config.yaml
text_encoder_causal: true
text_encoder_fused_qkv: true
magnitude_pruning: 0.7
Rows from block 2 of the text encoder of a small contrastive image-text model, named by matrix and row number. Rows with one number belong to one neuron. Each number is 50 + 12 x the weight over its row's rms, rounded and kept within 0 to 99. All counts start at 0.
After each neuron's rows are labels from the 100 texts, of 14848, where the neuron reaches its highest value: "fires on" is the input token at the peak. Only what is clearly more common there than usual is listed. The data: simulated fluorescence microscopy of cells. In brackets: how many of the 100.
# fc1: MLP up (text_encoder.blocks.2.mlp.fc1.weight, 1024x256), inputs 86-171
# fc2: MLP down (text_encoder.blocks.2.mlp.fc2.weight, 256x1024, transposed), outputs 86-171

fc1.569:50 50 50 13 50 50 50 34 22 50 86 50 50 50 50 50 50 50 31 83 24 50 50 50 50 50 50 50 50 50 50 50 27 50 50 50 50 56 50 50 50 50 26 35 10 50 50 33 50 50 50 50 20 50 50 50 50 50 50 66 50 50 50 50 50 50 50 50 50 50 50 50 68 50 50 50 50 28 50 50 50 50 26 50 50 50
fc2.569:50 50 50 50 50 50 50 50 50 50 50 50 23 50 50 50 50 50 50 50 50 50 50 00 50 50 50 50 50 50 50 50 50 50 50 50 50 50 50 50 50 50 50 99 50 68 50 50 50 50 50 50 50 50 50 50 50 50 50 50 50 50 50 50 50 50 50 50 50 50 50 50 50 50 50 50 50 50 50 50 50 50 50 50 50 50
fires on: "nucleus" (100)

fc1.649:50 50 50 50 90 50 25 20 20 50 50 35 50 50 50 50 50 50 50 68 51 50 79 50 50 50 50 26 50 50 04 50 50 50 50 50 50 50 50 51 50 50 50 50 22 50 50 36 50 50 31 50 50 50 50 50 80 31 22 50 50 77 25 50 50 50 50 50 50 50 50 33 50 31 50 50 27 50 50 50 50 50 50 50 33 50
fc2.649:50 50 64 50 50 50 50 50 50 50 50 50 50 50 50 50 50 50 50 50 50 50 50 50 50 50 50 34 50 50 50 50 04 50 25 19 50 50 50 22 50 50 50 50 50 50 50 50 50 50 50 50 50 50 50 50 50 50 50 50 50 50 50 65 50 00 50 14 50 50 66 50 50 53 20 50 50 50 50 45 50 50 52 50 43 50
fires on: "cytoplasm" (100)

fc1.482:50 50 50 46 80 50 07 50 50 50 50 36 50 50 50 50 50 50 35 50 62 50 50 32 50 50 74 50 50 27 50 50 54 50 50 32 50 50 26 29 08 50 50 50 20 50 31 50 50 50 32 48 50 50 50 50 50 50 50 50 50 50 50 32 57 50 50 27 50 50 34 31 36 43 50 50 41 50 34 50 50 50 21 42 50 50
fc2.482:50 45 80 50 50 50 49 50 50 50 75 44 50 50 50 50 50 50 29 50 69 51 50 24 32 47 50 50 50 50 50 50 32 50 50 37 63 68 23 40 45 64 50 32 32 66 17 49 50 75 50 45 50 59 55 50 50 50 50 63 50 47 73 50 50 50 22 20 50 50 41 22 50 62 27 50 69 50 46 43 50 50 61 50 50 50
fires on: "nucleus" (100)

fc1.646:50 50 50 50 50 50 50 50 50 50 69 50 64 30 81 41 50 50 50 44 50 50 50 50 50 35 50 50 50 50 50 50 50 50 50 50 76 50 50 50 50 50 50 50 05 50 50 50 35 62 50 66 50 34 50 53 50 50 50 44 31 50 50 27 50 50 72 50 50 50 74 50 50 50 50 50 11 50 50 68 39 50 29 25 50 36
fc2.646:50 50 50 55 28 50 50 53 50 09 50 50 51 50 50 50 50 50 50 50 47 50 50 50 50 50 23 50 50 50 50 50 50 50 50 50 50 32 48 82 92 50 50 63 54 50 50 42 50 23 61 50 49 50 50 86 50 43 50 19 50 50 50 50 50 40 60 50 50 40 50 50 48 50 50 50 68 50 50 17 50 50 50 50 62 50
fires on: "bright" (82); "vacuoles" (18)

fc1.198:50 59 50 18 74 50 50 50 50 28 50 50 50 50 50 50 50 50 50 50 50 50 50 50 50 34 50 50 50 50 35 50 50 50 50 50 69 50 37 62 50 50 50 50 29 66 50 50 65 55 50 70 26 63 50 50 69 50 23 50 50 50 29 20 59 82 50 50 50 50 50 50 66 37 37 50 50 50 50 50 50 50 23 30 50 27
fc2.198:50 50 99 39 50 50 50 50 50 50 50 50 50 50 50 50 50 50 50 50 50 50 50 00 50 50 77 24 50 50 50 50 50 50 19 50 50 50 50 50 50 50 50 50 05 50 50 50 95 50 50 50 50 50 50 50 50 50 50 50 50 50 50 50 50 50 79 50 50 40 50 50 50 50 50 50 50 50 50 50 50 50 50 14 50 50
fires on: "magenta" (100)

fc1.711:50 50 50 50 75 42 50 50 50 50 75 18 35 67 30 50 63 50 71 50 50 60 50 62 50 19 50 50 57 50 25 50 68 50 50 90 62 50 50 50 50 26 39 50 26 50 69 50 50 50 50 50 50 50 50 50 50 50 17 36 50 50 50 34 50 50 43 50 50 50 73 50 72 32 50 50 50 50 50 50 36 50 50 50 50 34
fc2.711:54 52 50 49 68 50 50 63 50 84 50 15 50 57 54 50 39 50 67 50 46 74 72 62 50 50 27 43 74 50 50 63 57 54 50 50 45 41 45 48 61 24 40 50 49 54 50 58 50 29 50 50 84 41 42 50 51 50 06 41 50 50 50 58 50 45 31 50 50 49 38 66 53 40 46 50 60 50 26 50 26 50 50 50 40 50
fires on: "green" (100)

fc1.567:50 50 88 50 50 50 50 50 50 50 48 50 65 50 50 50 50 21 50 50 50 50 50 50 50 50 50 39 50 50 50 50 50 50 50 50 50 34 50 50 50 50 50 50 50 50 74 25 50 50 50 50 50 50 42 21 87 50 50 50 50 50 50 50 50 70 67 50 50 50 50 23 73 50 50 50 50 41 50 50 50 50 50 43 77 49
fc2.567:67 50 50 51 40 50 50 50 50 85 50 41 50 50 44 50 20 50 50 27 50 48 24 12 50 50 02 53 82 30 50 50 33 50 48 50 50 50 50 50 99 50 50 50 56 50 63 50 45 89 50 51 50 37 55 50 50 50 51 50 50 50 69 21 50 50 50 50 50 50 50 50 50 40 50 50 54 50 50 50 50 50 50 50 50 42
fires on: "bright" (100)

fc1.364:50 50 50 21 30 27 50 36 50 50 50 46 68 50 50 37 28 50 29 50 50 50 50 34 50 50 50 50 50 50 50 56 50 50 50 52 79 50 50 50 50 50 50 50 50 50 73 23 35 50 41 25 53 50 50 29 50 58 50 50 28 50 50 29 50 65 81 50 50 50 50 44 50 50 50 50 50 41 50 50 47 50 40 55 50 45
fc2.364:55 48 62 43 33 29 80 55 52 50 50 43 80 50 64 26 32 71 40 37 39 60 38 36 50 50 50 50 50 23 50 50 50 44 56 48 75 41 50 50 77 50 50 50 55 38 71 40 32 59 50 45 74 43 50 50 53 55 64 42 37 37 50 29 49 68 77 50 55 45 39 53 42 50 43 51 64 50 50 60 56 39 51 50 54 37
fires on: "bright" (100)

fc1.529:67 50 57 21 50 50 50 50 27 50 50 42 50 50 50 50 50 34 50 50 23 50 78 46 69 50 50 50 50 45 50 50 50 50 78 50 50 36 22 50 50 50 50 65 25 46 34 50 50 50 50 77 50 50 50 23 50 50 50 50 42 50 50 37 50 50 77 50 50 50 50 50 50 50 50 50 50 66 50 50 50 50 50 50 70 26
fc2.529:66 58 67 38 50 36 50 32 50 50 50 50 61 28 50 46 38 50 57 50 50 50 53 28 59 57 70 59 70 33 60 50 65 75 49 37 39 42 50 61 67 43 50 73 27 63 50 53 50 43 50 50 54 64 50 50 42 50 37 52 50 50 50 50 50 50 50 32 62 45 50 39 61 50 51 48 49 63 34 51 50 36 50 43 71 45
fires on: "magenta" (100)

fc1.664:50 50 83 28 32 50 70 30 50 35 50 50 50 50 50 50 28 50 50 74 23 50 65 50 50 50 50 50 50 28 50 50 66 50 68 71 72 50 50 50 50 50 50 50 22 50 83 50 50 27 39 42 59 50 50 43 50 78 50 61 16 50 50 23 50 50 81 50 50 35 50 50 50 40 35 50 50 50 51 50 50 50 50 50 50 50
fc2.664:53 50 66 50 27 27 79 50 50 50 50 33 77 50 50 31 40 63 24 35 40 50 38 25 46 50 36 50 50 20 50 50 50 50 50 50 75 50 50 50 75 50 50 50 67 50 80 30 39 65 50 50 59 51 50 50 50 50 50 40 40 44 61 50 34 59 90 50 50 50 50 50 50 50 50 50 54 50 50 50 50 43 50 50 50 35
fires on: "bright" (100)

fc1.726:50 81 50 50 69 50 50 60 50 50 50 46 50 50 50 50 50 50 50 50 25 27 50 76 50 50 21 50 50 62 28 50 34 50 50 50 68 19 50 50 50 50 50 31 50 50 50 50 50 50 50 83 26 50 66 50 50 50 50 75 18 80 50 66 50 50 50 50 50 50 50 41 50 50 50 50 50 50 50 15 50 50 50 56 50 50
fc2.726:50 50 57 50 50 50 50 50 50 51 50 50 50 50 50 50 50 50 50 50 50 50 50 50 50 50 50 50 50 50 50 50 50 50 41 50 18 50 50 50 64 50 50 50 50 50 50 50 50 57 50 21 50 50 50 50 50 50 50 50 50 50 50 50 50 50 50 92 50 50 50 50 20 50 50 50 50 50 50 50 50 50 50 50 50 50
fires on: "membrane" (100)

fc1.437:64 50 50 50 50 50 42 50 50 50 50 50 50 50 50 50 50 50 50 50 23 50 50 24 50 50 99 64 50 50 65 50 64 50 50 50 50 50 26 50 50 50 50 88 50 50 50 50 50 50 34 50 50 50 50 50 47 50 33 50 50 50 50 15 50 72 78 34 50 44 50 27 50 50 50 52 50 65 50 50 50 50 50 50 34 17
fc2.437:50 66 58 37 50 50 61 41 50 50 51 61 50 50 50 50 52 50 66 49 50 50 50 50 56 58 29 64 60 50 50 50 59 70 50 31 25 54 50 50 72 50 50 30 15 69 28 50 50 54 58 49 50 63 50 64 33 50 50 50 50 50 55 54 69 54 50 50 50 44 23 50 28 51 50 50 60 68 33 50 50 38 50 50 99 50
fires on: "magenta" (100)

fc1.508:50 67 50 61 50 85 50 50 50 50 25 77 50 50 19 50 50 64 50 50 14 50 66 50 50 31 50 50 50 50 50 34 50 50 50 79 23 50 74 50 50 35 50 50 55 50 50 76 74 50 25 50 50 50 50 50 71 50 50 50 50 73 50 50 76 50 50 50 50 50 50 50 50 41 16 32 69 50 50 66 50 50 50 50 50 50
fc2.508:50 50 50 50 50 50 50 50 50 50 50 50 50 50 50 50 50 50 50 50 50 50 50 50 50 50 00 50 50 50 50 50 50 50 50 50 50 50 50 50 50 91 50 50 50 50 90 50 50 50 50 50 50 50 50 50 00 50 50 50 50 50 50 62 50 50 56 50 50 50 50 50 50 50 50 51 50 50 00 50 50 50 50 50 50 73
fires on: "cyan" (100)

fc1.462:50 50 68 89 50 50 29 50 32 50 51 50 50 50 50 74 50 50 75 70 50 50 78 82 50 50 63 50 50 50 34 50 50 50 50 50 50 50 50 43 50 31 50 50 09 60 50 36 50 50 28 50 34 70 20 31 50 39 50 50 28 67 21 50 50 50 50 50 50 50 50 69 76 24 44 50 50 41 50 50 50 50 50 50 50 50
fc2.462:38 46 53 50 50 52 51 50 62 50 37 50 50 32 37 47 57 50 50 46 60 48 64 71 53 50 53 18 50 41 50 50 11 50 22 45 50 50 75 43 75 49 57 50 26 44 60 55 50 50 50 50 51 52 51 50 62 41 58 41 43 58 40 84 50 17 29 50 50 50 62 54 70 40 39 50 41 37 55 50 50 50 33 56 41 59
fires on: "cytoplasm" (100)

fc1.28:50 50 36 66 83 50 50 50 50 50 50 66 50 50 50 84 30 50 50 50 50 34 50 50 40 21 25 64 50 50 50 50 50 50 50 50 93 50 41 50 58 50 44 50 50 50 67 50 44 61 50 50 50 58 50 50 50 50 50 50 50 50 21 50 50 78 73 50 50 48 50 53 68 40 29 50 50 50 50 50 50 50 50 60 30 28
fc2.28:50 50 50 50 50 61 77 50 82 98 50 50 50 50 50 21 82 45 50 50 50 50 50 53 90 50 50 50 50 50 50 50 36 50 50 50 50 50 50 50 50 50 50 50 50 50 50 55 50 53 50 50 79 50 50 50 50 69 50 70 50 50 50 50 78 50 38 50 41 50 32 62 50 50 50 58 50 36 41 50 50 59 50 71 50 50
fires on: "cyan" (100)

fc1.380:50 50 50 50 50 50 50 25 50 50 34 71 17 50 74 50 50 50 14 50 38 50 50 50 50 50 50 50 50 50 50 58 50 50 50 50 50 50 50 50 50 50 50 50 50 50 50 30 50 86 50 50 03 50 50 50 50 50 50 50 50 50 50 21 50 50 50 50 50 50 50 50 50 50 50 50 22 30 50 50 50 50 50 50 26 50
fc2.380:50 50 50 60 50 50 66 50 50 50 50 83 50 50 50 50 50 57 50 50 50 28 50 50 50 50 00 50 62 73 50 17 50 50 50 50 34 50 50 50 50 50 50 00 50 50 26 50 52 61 50 50 50 50 68 50 44 50 91 50 50 50 47 50 50 50 50 50 50 50 50 50 00 50 50 50 50 50 50 50 50 50 50 50 99 50
fires on: "cyan" (100)

fc1.621:65 50 50 50 50 50 50 50 50 50 70 50 50 50 50 50 50 50 50 50 50 50 50 50 50 13 50 50 50 50 23 50 50 50 55 50 50 50 50 50 50 50 50 16 07 50 50 59 50 50 50 50 50 50 39 35 50 50 13 50 50 50 50 33 28 32 50 50 24 50 50 50 50 50 50 50 50 48 33 50 25 65 50 64 50 50
fc2.621:50 50 50 50 50 50 50 50 50 79 50 14 50 50 50 50 50 50 50 50 50 71 50 50 50 50 50 35 50 50 50 71 53 50 50 50 39 50 50 50 50 11 50 50 50 50 50 50 49 24 50 50 98 50 50 50 50 50 00 50 50 50 50 55 50 39 50 50 50 50 50 50 65 50 50 50 50 50 10 50 50 50 50 50 50 50
fires on: "green" (100)

fc1.223:50 66 50 50 99 48 50 27 50 50 50 50 36 50 46 66 60 50 50 50 50 50 50 50 50 50 50 50 50 50 50 50 50 50 50 50 50 50 50 50 50 50 50 50 50 50 50 50 50 50 50 50 50 50 50 50 50 62 06 50 22 50 69 50 50 50 50 50 50 68 50 50 50 50 50 50 50 50 30 50 50 50 32 50 50 50
fc2.223:64 62 50 44 50 50 50 50 50 50 50 28 37 59 50 50 50 50 50 50 49 50 69 50 50 50 23 50 81 50 50 50 47 50 50 50 50 50 50 50 50 50 50 50 50 50 50 59 50 30 50 50 94 37 50 50 50 35 10 33 50 42 63 50 50 50 50 50 50 45 50 50 50 45 47 50 63 50 24 50 26 50 50 50 50 50
fires on: "green" (100)

fc1.572:50 50 50 50 50 26 50 50 50 30 50 50 50 46 50 50 50 43 81 79 50 50 79 50 50 50 50 50 70 50 20 50 50 50 50 24 74 50 50 50 07 50 23 50 50 50 72 64 36 50 50 74 50 50 72 10 50 41 28 50 50 50 50 50 50 50 50 50 50 50 50 50 50 50 50 50 50 50 50 50 23 38 50 50 50 50
fc2.572:50 50 50 50 50 50 50 50 62 50 50 50 50 50 70 50 57 43 50 50 50 50 50 17 17 50 31 50 40 50 50 50 50 51 05 50 50 50 50 50 50 50 50 50 50 50 50 32 50 70 50 50 50 50 50 50 26 50 06 64 50 50 63 50 50 50 50 50 50 50 50 50 50 50 50 50 50 50 50 50 50 50 28 50 50 59
fires on: "six" (100)

fc1.447:71 65 50 50 50 50 65 50 50 31 57 50 50 26 35 50 50 50 26 50 19 50 50 57 50 21 66 38 33 50 50 50 50 42 50 50 77 50 50 50 50 50 27 50 50 50 50 50 50 50 50 50 50 50 50 50 50 50 50 50 50 50 50 50 50 50 50 50 50 50 50 35 84 50 50 50 50 50 50 50 59 50 50 50 50 26
fc2.447:55 52 39 61 50 29 50 50 50 77 50 50 50 19 08 50 50 50 23 30 50 50 50 50 50 50 01 50 50 50 59 00 50 50 50 50 50 50 50 24 50 50 50 50 50 18 50 50 50 50 68 53 57 50 50 50 50 78 69 50 50 50 35 50 52 50 50 50 50 50 36 50 50 50 50 54 45 53 50 50 42 50 50 50 50 49
fires on: "membrane" (100)

fc1.83:50 50 50 44 77 50 50 27 50 17 50 40 50 41 64 50 50 50 32 50 50 42 50 28 65 12 73 50 50 50 50 50 50 50 50 29 64 50 50 50 21 60 50 26 24 50 50 50 50 60 27 50 50 50 58 24 50 45 50 65 50 50 50 50 50 50 50 26 50 50 50 33 42 50 50 50 50 86 50 50 50 50 50 50 34 50
fc2.83:50 40 77 37 50 50 48 50 50 50 79 43 50 50 50 50 50 50 50 50 77 50 50 14 50 43 85 50 50 50 50 50 50 30 50 34 65 50 50 38 50 65 50 28 50 66 22 49 50 78 50 43 50 56 50 50 50 50 50 66 50 50 83 50 50 50 22 17 50 50 36 29 50 50 50 63 50 50 50 42 50 50 63 50 50 50
fires on: "nucleus" (100)

fc1.151:64 57 76 50 80 38 50 30 43 50 78 27 27 50 34 50 50 50 60 50 50 50 50 64 65 18 50 50 50 50 25 50 50 50 50 74 56 50 50 50 46 30 38 50 31 50 50 50 36 40 26 40 61 50 50 50 50 50 19 36 50 50 50 40 50 50 59 50 27 50 50 54 50 32 50 48 46 50 24 35 33 50 50 63 29 34
fc2.151:58 53 50 40 66 50 50 50 50 71 64 19 46 55 55 50 45 50 65 58 50 71 80 72 50 50 50 44 75 50 30 50 50 60 50 50 50 39 40 50 61 28 39 50 50 50 50 53 50 33 50 57 73 41 43 50 50 50 14 41 53 50 50 50 50 49 37 50 50 50 38 62 54 44 48 50 60 50 27 50 25 50 53 49 50 37
fires on: "green" (100)

fc1.542:50 50 72 13 69 50 50 50 25 50 50 50 23 36 50 50 50 50 57 52 50 50 50 50 50 50 88 50 50 50 45 50 50 50 64 47 50 50 50 50 50 50 50 67 32 50 29 50 71 50 50 50 38 50 34 50 50 50 50 50 53 50 40 21 50 74 50 32 50 50 50 50 50 38 50 50 50 62 51 50 50 50 33 50 50 50
fc2.542:50 56 72 43 50 38 50 25 50 61 54 50 50 50 50 43 42 50 50 50 50 50 50 17 50 56 73 55 50 41 50 50 50 90 50 48 36 50 50 50 68 40 50 74 34 69 50 50 63 50 50 50 50 61 50 50 48 50 50 50 50 50 50 50 50 50 50 29 62 43 50 42 50 50 46 50 50 65 30 50 50 31 50 47 50 50
fires on: "magenta" (100)

fc1.99:50 50 50 50 50 50 50 50 14 50 50 50 50 24 75 66 50 51 50 50 50 32 72 50 41 50 50 50 50 50 49 59 50 50 50 50 81 50 50 50 11 34 50 50 00 75 50 50 50 50 39 50 50 50 50 50 79 47 50 36 03 67 24 46 50 50 50 50 50 50 50 50 50 50 50 50 50 50 50 50 50 50 29 60 50 50
fc2.99:50 50 45 50 50 50 50 50 57 50 50 50 50 50 50 43 50 50 24 35 48 50 50 68 50 50 71 55 50 35 50 50 14 18 14 50 50 50 50 50 65 50 35 50 50 50 50 50 50 50 50 50 50 50 50 66 50 50 50 50 50 50 45 50 50 50 50 50 46 50 50 50 50 50 50 50 50 50 58 72 50 50 50 50 50 50
fires on: "cytoplasm" (100)

fc1.526:50 66 50 50 50 50 20 50 50 50 50 20 14 50 51 50 50 50 50 74 50 50 81 50 50 50 50 50 47 50 50 50 47 50 50 50 50 57 63 50 50 50 30 50 50 50 50 33 66 50 50 50 19 50 50 50 50 50 50 50 28 50 29 50 30 50 50 50 25 50 50 50 42 24 50 50 38 50 64 50 32 50 25 50 50 50
fc2.526:50 50 50 37 49 79 50 50 50 50 50 50 29 50 56 43 50 52 50 50 50 50 50 50 29 50 99 50 50 38 50 50 20 50 50 75 37 50 33 50 45 73 71 91 87 36 50 50 50 50 51 50 50 37 50 37 69 50 38 48 50 50 45 50 50 50 50 30 50 50 50 50 32 50 50 50 38 50 50 50 50 27 50 50 49 50
fires on: "six" (46); "rim" (38)

fc1.713:64 36 50 50 50 50 50 50 50 22 50 32 50 50 50 59 50 50 50 50 49 50 77 50 70 18 74 50 31 50 50 50 50 38 50 47 50 50 39 50 10 50 50 43 50 50 61 50 50 50 23 75 50 56 50 50 50 50 50 50 50 50 50 50 50 50 50 50 50 50 50 50 50 50 50 50 50 50 50 64 50 50 50 24 31 28
fc2.713:50 50 99 50 50 50 50 50 50 00 50 50 50 50 50 50 50 50 50 50 50 50 50 50 50 50 50 50 50 50 50 50 50 50 50 50 50 50 50 18 50 72 50 50 50 50 50 50 50 50 50 50 50 50 55 50 50 50 50 50 50 50 50 50 50 50 50 50 50 50 50 06 50 50 50 52 50 50 50 50 50 50 57 50 50 31
fires on: "nucleus" (100)

fc1.88:50 50 50 69 50 50 21 50 33 50 50 50 50 52 50 64 50 50 63 50 50 50 50 50 50 50 65 50 50 26 50 50 50 61 50 50 50 50 50 50 50 50 50 50 50 50 50 50 72 76 25 55 57 50 73 27 50 50 50 50 50 81 38 50 50 50 50 00 50 50 56 50 73 50 50 50 50 53 50 50 50 82 50 50 50 58
fc2.88:50 48 50 42 49 50 96 50 73 61 60 65 50 37 39 39 73 50 21 50 62 50 62 45 50 50 50 50 50 58 57 50 29 41 39 52 25 50 50 75 50 61 63 46 50 50 50 50 33 34 66 50 51 50 50 50 50 50 50 56 51 50 80 37 50 46 50 50 50 51 34 50 25 47 50 36 46 12 50 50 61 22 58 50 50 39
fires on: "membrane" (100)

fc1.701:50 50 63 50 50 50 47 50 12 50 50 50 50 50 50 50 50 28 52 50 50 50 50 50 50 50 50 64 50 50 29 50 50 50 50 50 50 31 50 50 50 50 50 50 31 50 50 50 50 50 50 50 50 50 50 50 50 50 41 50 19 50 26 50 50 50 50 50 50 50 50 50 50 50 50 72 50 50 50 68 27 25 29 50 50 00
fc2.701:50 66 78 50 50 51 50 32 50 50 50 50 55 50 50 37 50 50 50 50 50 50 50 00 50 50 80 50 50 49 50 50 50 50 39 50 50 26 50 50 50 50 50 99 41 50 50 50 67 50 50 50 50 63 50 50 50 50 50 50 50 50 50 50 50 50 50 50 50 40 50 45 50 50 50 43 50 50 50 50 50 50 50 39 50 50
fires on: "magenta" (100)

fc1.747:80 50 50 39 48 50 13 50 59 50 99 50 50 50 50 50 50 38 50 50 50 50 50 50 50 50 50 50 50 50 24 67 50 50 50 50 50 50 50 50 68 25 50 50 50 50 50 50 50 50 50 50 50 50 50 50 50 50 50 50 50 50 50 50 50 99 50 50 50 50 50 50 50 50 50 50 50 50 50 50 50 50 50 50 50 50
fc2.747:50 78 08 50 99 50 50 50 50 50 50 51 50 50 50 50 50 93 50 50 50 50 50 50 50 50 50 50 50 50 50 50 50 50 50 50 50 50 50 50 89 50 50 50 50 50 50 50 50 50 50 50 50 50 50 50 50 50 50 50 50 50 50 50 34 50 50 50 50 50 50 50 50 50 50 50 50 50 10 50 50 50 50 50 50 50
fires on: "green" (100)

fc1.720:32 50 50 09 50 50 50 50 50 36 50 50 50 50 50 50 50 28 50 82 50 50 50 50 50 50 28 50 50 50 30 50 50 50 50 50 50 50 50 50 21 50 32 50 50 50 66 58 99 28 74 50 50 50 87 50 50 22 35 50 50 50 50 50 50 92 50 50 26 50 50 50 83 50 79 50 50 50 50 50 50 50 50 23 50 50
fc2.720:50 50 63 50 50 55 50 50 50 50 50 50 50 61 50 50 50 50 18 50 50 51 50 50 38 50 50 50 50 50 50 50 52 50 54 50 50 50 50 50 72 50 28 96 50 50 50 50 45 39 50 50 50 50 50 50 50 50 35 50 50 50 50 50 50 50 50 50 30 50 50 25 23 34 50 50 50 52 29 60 50 50 15 50 50 50
fires on: "six" (100)

fc1.11:50 50 50 50 50 50 60 50 50 50 50 50 50 22 50 50 50 50 29 50 50 50 50 57 50 06 74 50 50 50 50 47 50 50 50 50 50 50 50 50 50 50 50 50 50 50 50 70 50 78 50 50 50 50 50 50 50 71 25 46 50 50 61 50 50 50 50 50 50 50 79 30 50 50 50 64 08 50 50 50 50 50 50 50 32 50
fc2.11:50 50 50 99 50 50 50 50 99 50 50 50 50 50 00 50 50 50 50 50 50 50 50 50 50 50 00 50 50 57 50 50 50 50 50 67 50 50 50 50 50 50 50 50 50 50 50 50 50 50 50 50 50 50 50 50 50 50 50 50 50 50 50 50 50 50 50 50 50 58 50 64 50 50 50 50 50 50 50 50 50 50 50 50 79 50
fires on: "cyan" (100)

fc1.237:50 57 81 29 97 50 50 50 50 50 50 28 50 58 40 50 50 50 50 50 38 50 75 50 62 21 50 39 50 33 50 50 50 50 50 50 68 50 62 50 34 50 50 50 50 50 50 64 50 56 50 50 50 32 50 50 49 50 50 37 60 75 50 34 50 34 50 50 19 50 71 50 76 32 50 50 50 50 41 50 29 59 33 37 50 34
fc2.237:50 50 38 50 50 60 50 50 50 99 50 01 50 50 50 50 50 50 68 50 50 77 50 71 50 50 50 50 50 50 19 50 50 69 50 50 50 50 50 50 50 20 50 50 50 50 50 54 50 26 50 50 91 50 50 50 50 50 04 42 50 37 50 50 50 50 50 50 50 49 50 73 50 43 50 50 50 50 20 15 50 50 50 50 50 50
fires on: "green" (100)

fc1.568:50 67 50 50 93 50 41 50 50 50 50 50 50 39 50 50 50 50 50 50 50 40 74 50 45 50 50 50 76 41 50 82 50 50 33 50 50 50 35 50 50 50 19 48 50 81 83 50 50 50 68 50 50 50 67 50 50 50 17 50 50 50 50 50 50 63 61 43 50 50 49 57 50 50 50 50 18 61 50 50 31 27 29 32 50 28
fc2.568:50 50 50 50 50 50 61 50 39 50 50 50 50 50 50 32 50 27 50 50 50 50 50 50 10 50 50 50 60 50 48 46 50 50 58 50 21 34 50 75 50 36 64 50 50 50 50 50 50 50 50 50 50 50 50 50 50 50 10 50 50 50 78 50 50 66 34 50 50 50 18 50 22 50 50 61 58 26 50 50 50 50 50 50 50 67
fires on: "six" (100)

fc1.190:62 68 58 50 50 50 50 50 50 50 72 50 50 50 50 50 50 50 50 73 50 28 59 50 50 50 50 50 57 50 18 50 30 50 35 50 50 50 50 50 50 35 50 50 39 74 76 29 50 50 50 50 22 50 50 50 68 50 00 36 50 72 50 50 50 50 64 33 45 40 34 50 58 50 50 50 50 50 50 50 26 50 50 15 50 50
fc2.190:50 50 50 21 50 58 50 51 45 50 50 50 50 45 73 42 35 50 50 50 50 57 50 50 23 42 50 50 50 50 36 52 50 28 30 50 26 50 34 69 39 36 44 50 50 50 50 36 37 50 50 50 45 50 50 50 50 47 06 49 50 49 68 50 50 91 24 50 50 50 14 35 30 50 50 58 44 40 58 47 22 46 50 27 50 50
fires on: "six" (100)

fc1.588:50 58 50 50 50 50 50 50 50 17 50 39 50 50 40 41 50 50 50 73 50 33 65 50 17 50 50 50 48 50 43 57 38 50 50 50 50 50 50 50 50 50 40 50 50 88 80 50 50 50 20 50 31 50 50 50 50 50 00 50 39 50 50 58 50 43 50 50 50 55 50 50 70 26 50 50 50 34 71 32 29 50 50 50 50 50
fc2.588:50 50 87 50 50 50 65 50 56 39 50 44 59 38 50 33 50 24 50 50 50 47 50 68 23 37 50 50 69 50 50 54 22 50 37 50 29 50 50 68 40 22 28 50 50 72 67 39 50 50 50 50 25 50 50 46 50 47 22 57 38 50 66 50 40 70 50 50 50 50 32 49 50 50 50 50 40 35 78 47 32 40 50 50 50 50
fires on: "six" (100)

fc1.271:72 50 50 16 50 50 50 50 35 50 50 50 50 40 50 50 50 38 59 50 26 50 50 50 50 62 79 50 50 50 50 46 50 69 50 50 50 26 50 50 50 50 50 65 25 50 33 50 50 50 50 50 50 50 32 36 50 50 50 67 43 55 41 36 50 73 50 50 50 50 50 32 50 50 50 63 50 73 50 46 50 29 50 39 65 50
fc2.271:66 58 68 37 50 42 50 32 50 62 53 50 50 50 50 50 39 50 56 47 48 50 50 28 62 58 76 60 68 33 50 50 50 73 50 33 39 42 40 58 69 45 50 85 27 62 50 53 59 45 50 50 50 65 50 50 39 50 41 50 50 50 50 50 50 50 50 30 50 44 50 40 60 50 52 50 50 62 33 52 50 36 50 41 50 50
fires on: "magenta" (100)